From a checkpoint of a small image classifier.
Model: 8.68M parameters, 32-pixel images, arch mlp, layers 10, activation swiglu, width 256.
Training: muon at rate 0.019, batches of 256.
Rows from block 4 of a small image classifier, named by matrix and row number. Rows with one number belong to one neuron. Each number is 200 + 20 x the weight over its row's rms, rounded and kept within 0 to 999. All counts start at 0.
Before each neuron's rows are labels from the 100 images, of 14848, where the neuron reaches its largest size: "responds to" is what is common among them. Only what is clearly more common there than usual is listed. The data: small charts drawn from random numbers.
# gate: MLP gate (model.blocks.4.mlp.gate.weight, 1024x256), inputs 128-255
# fc1: MLP up (model.blocks.4.mlp.fc1.weight, 1024x256), inputs 128-255
# fc2: MLP down (model.blocks.4.mlp.fc2.weight, 256x1024, transposed), outputs 128-255

responds to: rising; bubble chart; kind: scatter plot
gate.701,194,162,195,209,207,174,188,221,177,201,197,193,196,215,238,214,243,187,189,230,196,235,191,192,244,192,157,178,187,208,200,179,196,187,222,191,202,210,226,218,184,200,190,214,176,177,242,211,229,239,208,197,211,229,211,210,195,205,171,213,186,197,177,233,194,216,174,187,217,240,149,212,180,186,187,187,201,246,192,183,194,208,170,172,209,198,195,220,204,175,214,190,208,214,231,194,211,206,198,235,198,204,191,222,200,200,237,237,165,220,193,184,180,190,217,205,219,182,252,188,217,210,245,213,193,218,188,242
fc1.701,199,210,207,224,207,187,185,167,165,184,217,201,195,179,214,198,183,209,219,201,224,192,160,182,229,175,173,202,180,186,225,201,228,186,232,161,165,206,225,206,196,213,207,225,165,216,178,206,209,176,199,207,174,200,225,209,162,198,190,194,201,220,180,179,174,164,215,231,231,217,171,225,183,236,205,183,180,201,221,226,194,224,172,224,214,212,163,242,171,198,226,183,230,179,220,207,168,208,207,200,185,168,215,206,231,180,232,197,173,191,192,224,195,188,168,214,238,170,213,169,231,185,229,181,186,215,189,210
fc2.701,192,233,216,230,214,222,174,183,204,212,180,214,176,161,216,211,181,200,213,172,187,185,180,211,148,192,250,188,204,219,193,208,211,185,195,186,186,191,214,207,196,206,204,240,235,217,173,216,202,164,196,204,181,187,191,192,195,202,194,204,216,204,209,181,213,192,184,192,143,173,194,213,204,199,219,204,227,202,148,197,224,202,233,241,192,215,208,207,175,220,222,216,190,220,156,200,157,216,188,167,207,186,209,220,208,149,183,192,235,153,211,209,217,205,154,224,187,205,194,194,174,169,182,181,200,144,192,193

responds to: radar chart; heat grid
gate.553,208,209,235,217,220,232,199,196,218,217,195,188,218,194,203,179,226,174,223,157,169,157,223,217,207,183,214,177,188,166,209,216,196,176,214,199,209,170,185,211,175,183,197,180,173,206,207,195,168,217,202,212,175,183,192,178,207,238,224,223,217,214,196,194,211,193,208,195,195,213,166,199,207,189,225,225,199,204,203,199,217,196,204,181,228,192,214,220,216,213,222,225,193,197,204,152,188,223,235,209,174,178,203,234,207,187,211,186,236,173,202,215,208,198,207,207,189,198,202,208,198,221,205,197,164,194,210,207
fc1.553,188,192,211,198,198,196,217,182,211,192,197,172,209,178,192,196,190,213,189,198,242,200,186,241,204,182,197,178,187,211,188,177,195,191,216,215,215,242,254,206,183,224,213,220,187,163,191,193,215,215,181,207,242,218,213,176,192,201,194,204,205,224,220,196,192,178,184,190,211,177,213,215,152,169,213,192,225,219,205,211,217,196,258,196,213,196,201,178,184,211,197,170,210,192,206,233,184,204,198,213,221,219,177,134,187,215,201,190,193,192,221,241,204,168,186,199,177,206,184,203,226,242,193,174,221,214,216,190
fc2.553,210,202,202,170,220,191,193,191,218,222,215,181,191,191,226,184,190,197,204,216,236,181,193,231,208,214,196,196,175,219,193,168,213,188,211,200,236,211,243,198,210,239,201,204,217,180,175,191,206,197,209,209,194,216,220,199,184,192,203,220,186,204,229,217,213,205,198,224,232,184,223,176,154,189,210,199,207,228,234,210,207,215,255,176,220,195,162,194,186,194,218,215,200,219,224,202,179,181,210,200,224,188,134,181,177,217,188,211,200,202,208,196,192,179,175,197,223,192,182,208,211,231,211,194,208,197,185,175

responds to: rising; bubble chart
gate.654,178,190,210,252,185,209,201,202,192,252,201,178,199,187,256,239,178,208,242,187,166,170,195,178,202,187,189,194,182,230,225,174,202,170,191,178,194,211,204,222,219,184,206,231,184,180,218,180,218,178,187,181,175,199,216,212,179,217,179,213,158,206,216,238,203,207,186,183,175,209,219,236,173,201,198,212,187,219,187,192,202,201,185,215,201,164,214,225,189,214,207,203,208,211,219,182,198,159,189,199,189,206,190,245,188,194,179,196,244,194,203,194,204,219,194,224,215,167,215,211,173,195,201,204,185,211,200,221
fc1.654,185,190,224,205,240,213,177,210,180,202,177,172,219,220,226,217,193,206,192,166,191,223,190,215,179,199,173,205,183,216,172,196,222,195,201,167,168,179,197,196,213,162,213,210,181,221,181,208,171,208,175,223,183,198,215,192,224,185,208,177,208,150,200,237,197,191,202,156,172,217,243,240,180,213,201,212,236,219,157,211,187,228,174,232,216,174,223,201,172,213,203,279,178,214,196,211,220,204,214,235,182,174,229,248,173,205,192,215,218,174,213,197,185,213,203,211,218,215,190,201,193,196,178,184,191,243,193,218
fc2.654,188,205,214,215,176,204,206,214,203,191,232,200,187,175,208,198,216,208,183,188,193,185,190,171,184,200,192,191,230,215,187,189,191,207,165,191,185,179,215,188,201,198,178,191,229,205,199,200,235,171,227,212,206,218,197,225,241,237,235,231,212,189,211,188,205,200,206,188,164,228,172,198,216,177,226,200,189,167,234,183,168,180,217,189,188,198,187,189,188,193,196,203,183,189,207,214,213,212,217,189,202,205,220,213,233,171,209,203,187,217,201,181,212,182,166,195,237,205,204,239,177,180,177,203,228,160,210,191

responds to: pie chart
gate.741,196,179,216,195,184,220,207,190,230,211,186,195,206,187,181,216,214,202,227,200,203,227,185,177,212,172,204,175,186,170,195,183,212,208,218,181,224,162,243,193,205,226,195,202,182,208,190,209,190,235,204,212,180,237,176,265,216,159,222,237,197,183,229,207,184,229,193,180,181,233,236,183,257,229,216,215,218,204,220,215,185,246,196,178,165,180,196,220,194,170,217,180,174,183,210,203,176,218,198,206,209,189,179,186,179,214,219,220,172,228,183,198,207,235,186,231,214,196,197,207,180,203,183,225,206,206,218,185
fc1.741,219,177,217,197,172,229,214,184,221,192,165,201,191,176,205,227,212,191,226,203,192,225,181,204,217,167,200,184,218,175,212,173,217,221,220,180,228,181,236,196,181,243,199,204,167,193,219,206,195,226,203,212,192,220,193,238,196,201,198,208,196,185,222,194,204,210,204,168,190,242,244,189,235,222,208,208,243,208,211,191,181,233,204,205,173,187,193,221,182,169,203,189,168,175,221,185,188,232,221,203,214,218,191,190,184,195,206,232,139,230,168,181,206,198,174,210,183,195,192,215,184,176,195,221,193,222,249,185
fc2.741,209,224,169,204,206,254,191,191,150,199,182,188,225,209,241,193,218,227,197,190,232,204,216,207,227,197,185,223,250,213,190,197,229,213,221,237,171,226,193,208,226,170,164,209,187,209,165,179,182,137,202,179,210,215,181,169,202,207,200,220,180,162,182,224,198,200,188,223,210,181,200,214,198,187,202,199,192,223,229,188,201,151,206,191,192,227,214,213,194,207,175,198,242,228,183,217,188,190,171,164,205,211,213,208,193,172,190,199,192,190,203,187,229,203,194,187,188,176,211,188,204,210,232,189,181,191,220,213

responds to: heat grid; pie chart
gate.325,199,207,203,194,187,190,181,218,207,189,165,221,211,220,175,210,213,186,201,209,238,181,228,169,216,216,188,245,224,224,218,219,194,229,223,214,171,201,183,180,163,199,205,196,222,197,171,197,181,224,234,196,180,162,211,181,197,181,169,170,197,190,198,212,244,192,204,197,219,186,194,177,169,215,205,191,185,189,209,165,204,205,205,197,192,235,225,181,212,230,222,212,183,205,208,213,197,183,160,208,230,208,207,206,164,188,185,211,199,226,239,173,192,179,192,172,192,241,213,174,191,223,196,195,217,181,201,192
fc1.325,199,182,224,225,204,145,208,179,192,183,179,218,204,253,166,197,223,179,188,201,232,187,217,191,199,205,213,228,207,237,208,215,180,224,225,197,188,199,184,174,167,186,220,215,215,209,197,182,204,244,222,191,198,170,200,181,223,203,202,163,215,209,202,180,234,205,196,201,208,198,188,195,166,212,199,178,209,209,195,165,204,202,233,195,191,235,219,231,207,219,210,218,183,201,205,189,211,203,160,208,197,219,208,197,193,215,203,211,191,204,245,174,167,185,208,171,180,232,239,179,172,208,177,176,213,159,208,197
fc2.325,188,193,235,212,254,221,165,235,182,248,212,162,226,212,203,184,197,188,213,199,229,183,177,224,211,192,180,196,185,187,198,195,169,141,214,208,203,184,213,176,225,201,184,196,217,202,194,219,189,201,226,211,198,230,152,178,179,194,188,209,205,209,194,214,202,237,202,164,180,208,213,205,219,192,206,152,199,217,165,221,178,227,158,212,201,183,155,196,210,190,199,227,207,215,235,180,214,189,194,182,189,206,241,214,196,177,220,178,197,198,167,244,239,206,228,201,189,240,197,190,213,182,237,207,189,195,203,187

responds to: radar chart; heat grid; pie chart
gate.27,207,216,169,192,201,222,170,239,184,192,180,203,197,202,250,201,206,177,193,191,227,192,229,224,170,136,203,224,211,169,206,220,193,173,202,220,187,187,192,222,197,228,232,190,209,189,194,180,196,198,227,192,195,190,196,179,188,207,177,242,216,195,197,207,205,190,186,203,219,220,186,205,169,196,197,242,197,189,188,187,200,190,196,203,213,204,212,222,213,182,188,207,200,204,163,203,176,176,177,165,201,214,205,216,241,193,179,169,214,208,206,197,243,214,172,192,152,163,155,192,193,220,200,232,167,183,196,203
fc1.27,202,212,170,185,239,186,184,192,191,188,179,215,230,206,244,182,181,186,242,231,221,194,171,240,162,166,203,214,195,195,209,201,166,178,225,210,203,175,199,223,199,212,189,215,242,208,183,198,209,231,215,206,149,230,194,189,206,189,174,214,216,196,185,171,227,193,177,189,203,226,207,188,209,223,208,175,195,176,224,172,210,195,218,218,211,185,204,218,222,192,214,191,199,207,147,199,197,208,192,170,180,193,201,170,210,234,184,210,207,172,255,171,177,233,209,217,240,152,192,161,209,197,193,204,215,180,197,207
fc2.27,192,230,175,203,195,237,197,182,203,219,190,276,209,216,200,202,184,191,163,191,177,220,210,206,199,202,203,211,210,207,204,172,240,206,206,182,211,198,152,197,216,177,218,216,226,229,173,205,221,194,195,234,184,207,191,183,206,179,206,233,191,199,162,206,203,237,202,185,190,208,207,208,195,197,167,183,206,209,171,220,206,171,218,155,218,193,174,235,213,199,204,193,207,193,231,193,229,202,205,209,179,215,220,192,196,186,218,217,167,207,208,177,175,198,173,202,214,173,196,180,207,203,256,188,187,215,205,219

responds to: rising; pie chart; lollipop chart
gate.545,219,194,215,197,211,193,187,203,221,191,230,167,191,236,211,161,203,188,209,211,197,227,210,207,204,165,191,215,180,195,197,183,212,191,193,161,184,207,176,197,221,178,189,192,209,186,220,190,209,186,206,196,197,236,196,218,190,219,186,231,210,187,199,200,226,181,215,168,201,204,202,194,227,225,200,181,221,196,162,185,179,194,172,192,220,189,175,233,206,184,227,201,194,203,215,193,201,190,217,210,234,230,218,261,193,172,211,203,210,220,174,200,193,157,162,173,186,177,228,226,196,200,228,175,198,239,206,235
fc1.545,189,203,181,167,194,187,218,200,185,208,172,240,215,172,194,237,203,216,196,186,206,188,187,189,202,230,211,185,213,195,191,206,199,229,220,232,219,212,209,204,166,224,210,190,186,213,183,205,190,205,191,203,221,151,179,199,215,186,216,173,187,207,214,187,179,207,174,246,202,202,205,186,185,177,201,204,164,212,223,204,202,196,219,210,186,210,215,151,189,207,168,199,211,192,187,211,192,222,194,187,166,172,208,157,208,224,185,213,196,173,217,181,202,239,242,218,218,212,174,176,210,218,174,222,207,151,202,179
fc2.545,212,196,210,213,178,229,193,214,185,183,196,205,221,241,197,209,200,181,207,214,226,201,202,208,223,183,211,213,194,193,188,180,171,199,205,174,211,200,218,173,208,200,209,184,214,178,229,197,208,198,208,236,222,187,166,193,209,215,213,175,129,203,221,180,235,197,205,219,221,182,202,203,208,212,228,174,180,212,184,217,217,191,196,215,244,181,190,255,194,183,212,193,151,185,184,213,194,195,202,201,202,183,233,206,202,204,188,223,195,198,220,206,143,210,209,185,227,233,185,199,199,204,148,176,197,200,187,193

responds to: rising; bubble chart
gate.3,197,211,213,239,208,195,184,176,205,220,198,173,166,203,237,185,182,191,194,203,189,192,196,200,212,163,198,196,178,226,229,208,208,173,194,160,151,190,180,181,220,207,204,212,184,194,216,182,194,207,225,192,202,211,216,190,178,215,192,216,194,187,174,214,219,173,224,168,194,217,197,205,195,202,185,226,216,188,197,202,208,198,174,200,181,217,210,229,186,182,205,188,199,185,224,181,180,174,181,214,233,239,180,239,201,166,235,177,224,206,180,214,174,228,154,202,210,154,213,212,184,210,207,162,185,249,186,222
fc1.3,192,206,216,232,218,178,194,183,200,225,221,155,169,211,215,199,193,187,203,204,204,197,197,203,212,151,200,170,161,228,237,212,234,158,203,150,171,186,178,188,218,205,202,206,193,183,211,181,208,194,225,212,190,221,205,190,181,205,168,212,187,202,175,216,203,178,200,164,201,220,201,204,178,208,209,225,234,193,160,213,188,199,184,225,176,217,203,228,191,199,228,208,203,190,191,195,213,188,196,216,231,221,187,243,185,162,240,172,235,198,204,205,165,177,183,203,220,155,223,199,200,224,218,165,198,226,176,205
fc2.3,185,234,246,193,224,205,197,188,213,222,182,190,176,182,182,182,211,188,201,209,161,215,210,192,176,201,184,220,194,181,172,210,200,221,207,201,183,220,228,212,186,206,171,217,184,232,165,219,189,209,194,201,178,229,220,200,217,196,205,232,248,188,188,243,177,182,208,189,198,209,203,215,202,224,179,181,180,201,224,174,178,209,182,187,211,197,212,192,195,230,241,223,222,213,216,198,206,204,219,225,213,184,191,234,181,228,200,202,225,199,194,217,203,220,170,191,192,189,189,221,198,162,215,236,207,155,206,207

responds to: rising; dark theme; histogram; kind: area chart
gate.364,215,179,207,160,208,238,178,242,197,205,193,176,235,175,191,216,204,209,172,190,197,203,195,177,202,208,203,203,221,180,220,195,205,197,199,209,195,199,236,220,185,228,177,236,221,232,187,223,225,204,228,227,210,228,222,241,220,152,210,178,213,233,227,210,234,229,209,177,163,208,122,202,190,182,203,182,161,197,197,214,186,192,175,171,190,234,196,236,196,204,215,230,211,206,217,210,204,217,192,225,197,185,200,216,193,182,230,217,197,199,208,201,197,176,153,189,179,172,205,240,209,192,177,154,159,212,219,208
fc1.364,216,193,220,150,204,220,214,236,202,176,218,210,221,187,202,198,221,205,214,205,203,209,217,180,205,177,205,191,193,185,200,214,193,195,216,203,189,206,167,210,191,171,196,147,203,216,189,222,208,194,220,237,217,179,250,275,205,171,205,201,205,200,216,214,188,203,227,177,198,218,165,211,215,182,182,192,188,181,194,209,146,207,169,183,185,223,186,227,225,181,207,176,184,174,205,193,193,200,195,199,187,203,220,208,213,204,206,191,155,182,206,204,201,190,154,182,214,178,195,197,206,211,181,195,196,184,209,213
fc2.364,165,190,229,258,227,192,178,175,208,251,193,207,162,175,185,247,222,216,202,152,173,218,209,195,228,178,207,188,208,237,196,200,188,195,203,206,209,206,141,203,194,202,193,204,218,193,234,198,201,178,196,188,194,171,166,202,193,189,179,183,178,217,178,216,151,192,203,197,218,228,185,218,228,174,217,197,199,181,186,171,191,204,202,191,185,190,230,186,218,183,174,180,201,197,182,183,177,196,202,196,186,197,199,198,204,171,187,191,211,171,188,200,219,209,196,219,185,190,228,200,178,213,226,212,224,151,189,204

responds to: pie chart; heat grid; horizontal bar chart
gate.766,179,214,194,206,195,200,198,203,238,170,198,173,202,199,226,248,200,203,213,189,220,212,200,168,202,206,182,170,213,192,199,231,206,200,174,201,191,197,201,200,174,209,206,203,186,221,169,168,210,184,215,226,256,233,154,220,244,216,164,193,204,177,206,210,216,199,226,219,197,180,189,189,201,191,178,187,204,195,218,187,161,232,177,182,207,211,215,179,190,174,203,200,207,191,180,220,199,228,243,181,196,193,206,181,226,228,200,147,202,214,182,204,214,185,218,187,185,214,203,214,192,168,217,181,183,176,176,224
fc1.766,212,194,186,177,203,173,197,196,205,220,204,165,202,200,190,234,191,199,191,183,221,204,192,198,195,171,189,212,215,217,199,195,181,193,142,220,187,211,169,198,223,167,193,195,248,202,198,203,197,263,225,228,248,208,178,227,204,221,230,186,181,184,186,181,221,191,189,203,228,190,176,176,208,193,160,174,230,213,204,190,187,213,191,198,170,226,198,200,221,186,137,222,214,241,178,156,175,182,205,205,181,171,226,190,177,208,195,186,215,194,229,240,206,163,188,220,162,186,196,207,215,160,239,173,209,222,234,226
fc2.766,212,209,193,183,182,210,192,210,179,202,213,206,255,191,201,233,187,188,144,197,206,179,196,192,194,193,216,179,194,171,204,195,189,193,246,219,180,217,216,187,212,211,174,194,193,230,204,188,223,206,164,221,186,219,203,197,246,208,188,169,241,204,203,207,156,191,215,190,178,214,187,170,221,215,225,183,215,197,225,188,191,201,211,182,202,199,194,173,204,203,188,154,186,223,204,207,182,208,219,184,206,236,184,197,177,233,187,182,208,215,214,185,184,238,181,204,204,192,207,198,196,187,168,212,206,215,156,198

responds to: rising; lollipop chart
gate.537,178,227,200,193,193,205,193,236,186,248,215,173,237,221,199,187,221,176,206,239,157,213,186,205,228,208,219,184,231,217,194,198,170,200,173,167,157,175,221,218,181,183,268,184,217,182,182,203,228,177,206,185,204,163,195,212,240,188,200,203,206,203,211,199,189,226,208,200,195,205,180,198,195,166,158,204,232,203,187,137,192,157,206,165,187,219,207,192,189,203,195,224,200,224,195,182,250,203,198,188,163,195,197,202,212,169,201,201,209,196,189,199,184,209,162,196,208,177,195,215,222,189,193,184,209,191,225,224
fc1.537,209,216,186,167,189,228,211,214,183,184,186,188,164,200,202,220,184,254,196,185,209,204,181,202,209,207,209,249,196,195,227,208,183,188,216,199,215,241,180,210,198,199,190,223,173,232,219,224,205,223,185,218,223,183,178,218,218,237,200,152,216,195,227,210,196,194,216,206,199,185,162,215,176,198,249,209,183,231,199,251,225,229,193,174,186,204,197,189,190,247,186,222,197,192,187,221,175,193,206,198,230,183,192,180,173,229,193,195,187,198,174,173,222,225,218,226,202,215,192,180,205,179,214,214,195,199,180,212
fc2.537,159,205,200,207,142,167,198,192,185,213,192,199,207,211,239,160,218,198,192,199,231,196,202,232,191,214,201,251,209,228,217,193,190,211,184,187,178,213,214,206,180,187,204,185,205,214,219,220,208,198,228,206,259,224,200,195,207,154,221,149,221,182,202,240,184,193,224,197,175,199,203,212,206,204,195,186,203,211,200,185,220,215,187,194,187,190,213,251,178,212,184,201,203,216,197,219,220,208,194,184,143,181,164,198,193,215,189,178,175,171,203,212,205,142,198,208,210,219,215,178,221,190,197,180,203,189,208,185

responds to: heat grid
gate.74,176,229,212,199,192,190,203,213,212,209,199,176,182,177,226,215,194,183,182,200,173,183,227,197,191,190,203,199,200,183,219,212,217,195,207,219,216,203,206,221,195,218,183,209,251,194,191,217,211,175,186,204,212,190,181,190,221,210,187,163,215,182,217,218,191,208,192,199,168,195,226,220,221,173,185,195,170,182,183,211,184,201,155,188,195,196,227,162,215,235,165,183,215,196,176,213,189,232,200,151,220,219,208,181,181,230,206,201,233,188,188,191,230,175,182,219,168,224,190,200,184,226,201,195,199,179,212,194
fc1.74,157,210,226,171,186,191,208,147,201,176,206,191,176,210,188,171,204,160,196,234,255,208,226,215,185,222,200,194,214,210,186,223,221,200,180,201,216,196,182,202,229,192,203,178,183,206,217,167,184,215,204,176,166,174,186,185,205,208,200,223,177,203,165,197,203,230,216,193,236,190,174,177,192,206,179,209,203,183,200,171,217,201,204,209,205,205,196,199,214,195,201,170,182,204,220,197,228,164,177,220,191,180,228,247,222,206,220,214,197,230,199,233,195,201,177,190,181,172,227,205,216,175,236,198,221,188,178,232
fc2.74,191,229,204,203,209,191,230,214,220,216,188,191,236,174,210,229,186,211,191,171,215,162,181,196,184,203,192,189,194,221,191,224,155,231,216,213,198,170,223,180,170,211,204,205,217,205,189,247,196,203,196,212,236,197,237,193,200,212,168,165,211,205,240,209,231,187,227,213,200,217,184,215,203,175,174,203,182,220,175,203,164,196,205,179,232,210,211,174,220,222,236,225,190,208,194,232,196,197,214,174,193,204,227,197,157,173,169,216,233,185,221,197,214,228,233,197,160,194,178,196,158,189,214,228,197,239,213,174

responds to: pie chart; heat grid
gate.598,191,207,204,176,172,189,210,203,233,156,189,258,221,213,180,220,214,188,209,190,180,201,222,202,186,182,203,226,201,203,199,176,169,207,215,211,195,243,187,208,205,214,202,215,222,225,214,190,213,170,231,199,194,216,186,200,187,207,227,212,176,178,213,195,222,218,191,183,204,170,226,192,206,182,191,210,168,223,193,207,210,228,181,181,175,184,203,217,214,194,194,139,207,213,176,196,182,231,215,231,214,194,173,173,245,163,194,179,214,196,217,197,199,195,187,177,246,212,208,205,202,186,191,179,220,188,196,184
fc1.598,208,179,223,212,205,190,256,156,166,203,199,196,214,206,183,217,217,215,213,205,187,153,206,214,196,202,205,215,208,211,207,197,196,219,176,163,215,198,195,231,202,197,210,205,182,242,208,203,187,206,182,159,237,217,187,212,196,199,236,171,164,215,180,193,184,189,162,207,198,192,216,182,184,194,236,198,192,228,199,205,169,185,232,208,169,191,173,233,168,188,189,196,220,214,206,186,205,237,159,229,150,199,191,168,188,240,197,213,185,180,188,225,189,209,197,190,195,169,218,236,181,199,233,218,223,182,224,213
fc2.598,193,177,247,209,199,215,245,197,202,135,195,208,199,188,203,188,191,225,189,186,185,195,221,223,211,196,205,232,208,192,183,204,209,192,191,184,179,219,154,212,200,163,174,213,183,223,227,189,186,202,201,160,208,205,176,214,226,213,236,213,193,219,211,197,165,199,226,173,190,204,218,168,204,229,217,204,199,212,204,206,173,218,165,176,177,184,174,202,197,225,223,164,214,221,208,183,200,196,168,180,159,192,174,163,189,188,207,206,189,207,232,225,203,151,180,199,186,168,233,184,176,187,220,225,219,222,205,215

responds to: rising
gate.430,179,203,187,204,205,229,191,229,232,202,206,192,225,184,222,221,202,216,191,173,187,209,198,209,193,200,213,183,224,249,189,202,212,212,149,182,182,198,205,191,201,213,198,190,247,207,192,202,228,188,189,196,187,176,204,192,220,220,174,202,217,169,224,181,186,184,211,201,186,230,210,218,190,195,211,206,209,202,154,227,199,207,189,212,199,201,221,177,168,149,225,233,188,235,171,204,229,166,208,212,200,194,219,223,200,180,177,197,203,184,201,160,206,210,155,210,220,247,190,207,209,184,189,179,225,201,209,232
fc1.430,199,202,228,185,234,171,227,181,196,181,205,234,172,172,165,202,216,189,214,237,178,203,211,184,190,197,167,226,193,179,209,202,178,215,232,243,214,195,223,200,197,187,212,170,158,189,208,170,166,213,188,193,203,206,188,201,171,198,237,209,188,189,175,224,204,225,168,207,203,165,235,208,202,196,207,202,209,196,228,170,206,216,210,186,220,190,186,216,177,241,167,157,201,165,219,199,195,238,198,205,172,200,194,179,181,198,208,202,174,210,213,228,183,183,226,223,178,194,190,225,211,185,221,185,155,167,202,220
fc2.430,176,190,200,204,204,208,208,190,195,185,221,202,220,207,209,187,204,211,194,151,210,183,213,227,211,182,205,185,227,221,189,190,199,197,190,207,183,220,251,197,190,211,195,185,206,184,199,187,234,221,236,205,217,203,209,178,241,187,197,217,177,198,207,149,181,176,214,206,169,226,205,198,200,196,199,189,230,203,166,179,198,197,199,207,202,207,193,208,205,172,224,185,191,229,165,169,225,163,211,167,209,202,197,227,229,202,201,252,208,177,212,210,239,220,200,214,200,229,189,164,212,186,185,195,210,201,135,201

responds to: heat grid; pie chart
gate.591,219,213,184,215,214,173,175,197,217,197,218,176,212,218,206,203,186,195,209,212,184,195,190,216,184,184,187,198,188,193,202,202,211,226,228,160,183,200,226,209,192,199,201,158,210,191,182,212,184,213,216,218,189,245,217,203,205,205,183,191,200,179,217,201,186,197,216,194,176,200,182,173,226,182,198,177,222,209,207,250,157,222,173,197,225,175,172,172,212,218,211,158,205,197,178,204,194,213,207,189,198,208,195,198,202,218,175,206,189,185,196,222,225,216,180,206,186,179,199,197,210,220,249,179,198,176,147,138
fc1.591,218,175,194,200,173,197,193,204,201,218,252,178,201,199,198,181,166,183,203,216,187,211,189,211,201,212,190,212,247,207,202,174,229,180,223,194,198,165,191,195,212,233,190,163,199,170,195,216,165,203,194,227,184,213,160,222,206,201,199,224,199,157,177,210,239,195,222,215,195,221,195,171,209,187,200,188,181,189,250,224,185,207,168,213,201,196,198,209,210,222,224,188,207,193,210,224,182,201,206,220,192,195,167,180,202,218,219,170,184,228,197,228,190,201,185,195,193,209,215,177,206,223,247,210,218,196,153,168
fc2.591,187,196,204,185,195,192,204,184,202,180,168,151,194,193,212,215,204,195,208,214,209,204,194,181,219,242,213,203,200,184,162,211,169,226,219,217,212,209,195,201,208,203,226,231,213,218,190,187,212,172,232,179,159,211,166,164,157,268,193,168,238,211,198,182,195,215,207,170,197,208,184,229,205,238,189,207,208,206,181,164,212,214,220,202,204,207,197,180,171,175,167,178,229,203,196,229,174,226,209,190,210,224,207,222,228,187,213,195,194,201,166,178,219,216,198,234,224,219,230,184,216,167,213,171,182,190,182,190

responds to: radar chart; pie chart
gate.637,214,196,197,222,210,197,217,212,177,233,223,225,210,201,214,167,210,202,194,207,149,217,201,218,192,206,203,182,183,205,214,216,214,175,224,201,214,216,210,187,186,214,200,213,238,157,189,211,204,209,200,207,204,210,180,187,200,211,180,259,188,194,206,218,213,165,169,188,203,242,185,200,197,217,210,204,181,232,215,186,195,221,199,203,226,207,200,174,209,194,201,178,218,210,169,208,248,209,178,210,196,197,196,206,186,185,208,210,217,187,202,219,200,219,164,210,211,212,192,185,211,177,194,153,205,232,165,189
fc1.637,177,218,178,174,223,162,203,212,192,247,204,189,202,189,181,188,196,215,178,180,211,203,205,166,171,194,211,215,205,205,184,208,185,201,222,202,230,173,204,191,197,236,186,194,166,196,240,219,219,200,185,193,202,205,199,218,197,221,195,181,219,219,162,214,203,198,244,212,190,210,200,184,189,196,147,191,175,177,179,184,202,145,202,223,208,196,189,216,213,218,189,226,198,186,198,190,219,197,206,215,173,215,241,233,220,195,183,185,185,215,175,199,192,203,218,185,211,174,208,206,202,162,198,225,229,176,247,164
fc2.637,204,175,191,199,221,189,226,210,207,227,228,202,202,195,215,243,168,197,205,223,176,201,187,159,219,209,147,185,148,220,209,196,235,172,213,166,144,222,204,195,210,182,214,232,159,228,219,208,196,182,169,181,234,196,225,219,205,231,220,216,196,173,207,194,200,208,215,203,214,190,171,236,215,224,198,205,182,193,220,214,196,242,174,186,197,198,216,178,206,172,203,185,218,214,208,202,187,204,189,178,232,191,228,196,176,194,215,195,220,203,203,230,221,193,220,225,216,228,185,192,215,210,146,215,205,209,211,209

responds to: pie chart; heat grid
gate.692,150,205,227,189,213,186,200,193,204,193,211,200,201,183,196,207,194,207,194,206,190,200,189,199,174,168,171,209,201,199,202,212,219,201,170,166,181,197,211,174,192,183,202,214,185,210,209,200,206,226,167,192,237,217,162,152,188,203,166,177,212,209,212,232,251,198,225,224,221,214,212,187,189,209,225,183,168,216,174,188,216,186,209,179,200,207,253,216,205,205,222,221,195,166,207,213,174,251,207,212,188,196,188,179,207,169,180,202,199,205,196,220,235,208,194,190,163,225,172,242,164,160,206,214,214,228,165,218
fc1.692,237,224,174,187,218,190,186,192,213,186,181,185,220,204,227,199,184,227,194,202,234,204,223,200,224,216,212,188,202,167,187,206,180,204,222,217,224,215,204,220,193,211,186,180,182,211,217,214,198,165,207,207,171,173,242,240,206,194,182,224,204,205,203,194,179,170,213,212,182,191,196,196,200,184,169,213,234,202,219,223,178,193,169,184,218,230,185,215,216,182,173,170,204,208,201,201,205,185,200,148,208,208,214,217,223,200,215,216,187,200,224,201,142,205,180,213,237,173,190,191,205,210,183,202,198,212,230,185
fc2.692,182,179,214,210,209,175,209,223,200,231,214,170,201,192,192,194,209,170,175,208,223,229,234,190,210,177,187,195,163,192,179,193,211,197,178,181,206,189,191,185,218,193,165,225,188,206,200,185,205,208,205,201,219,178,208,174,253,177,207,203,206,200,192,206,213,230,187,231,188,229,175,218,199,213,203,187,162,173,175,188,220,212,179,197,202,175,209,192,180,197,183,237,198,189,220,197,181,250,210,225,204,175,198,205,184,172,165,176,197,185,188,226,236,207,213,191,163,206,204,230,155,213,210,182,188,173,189,216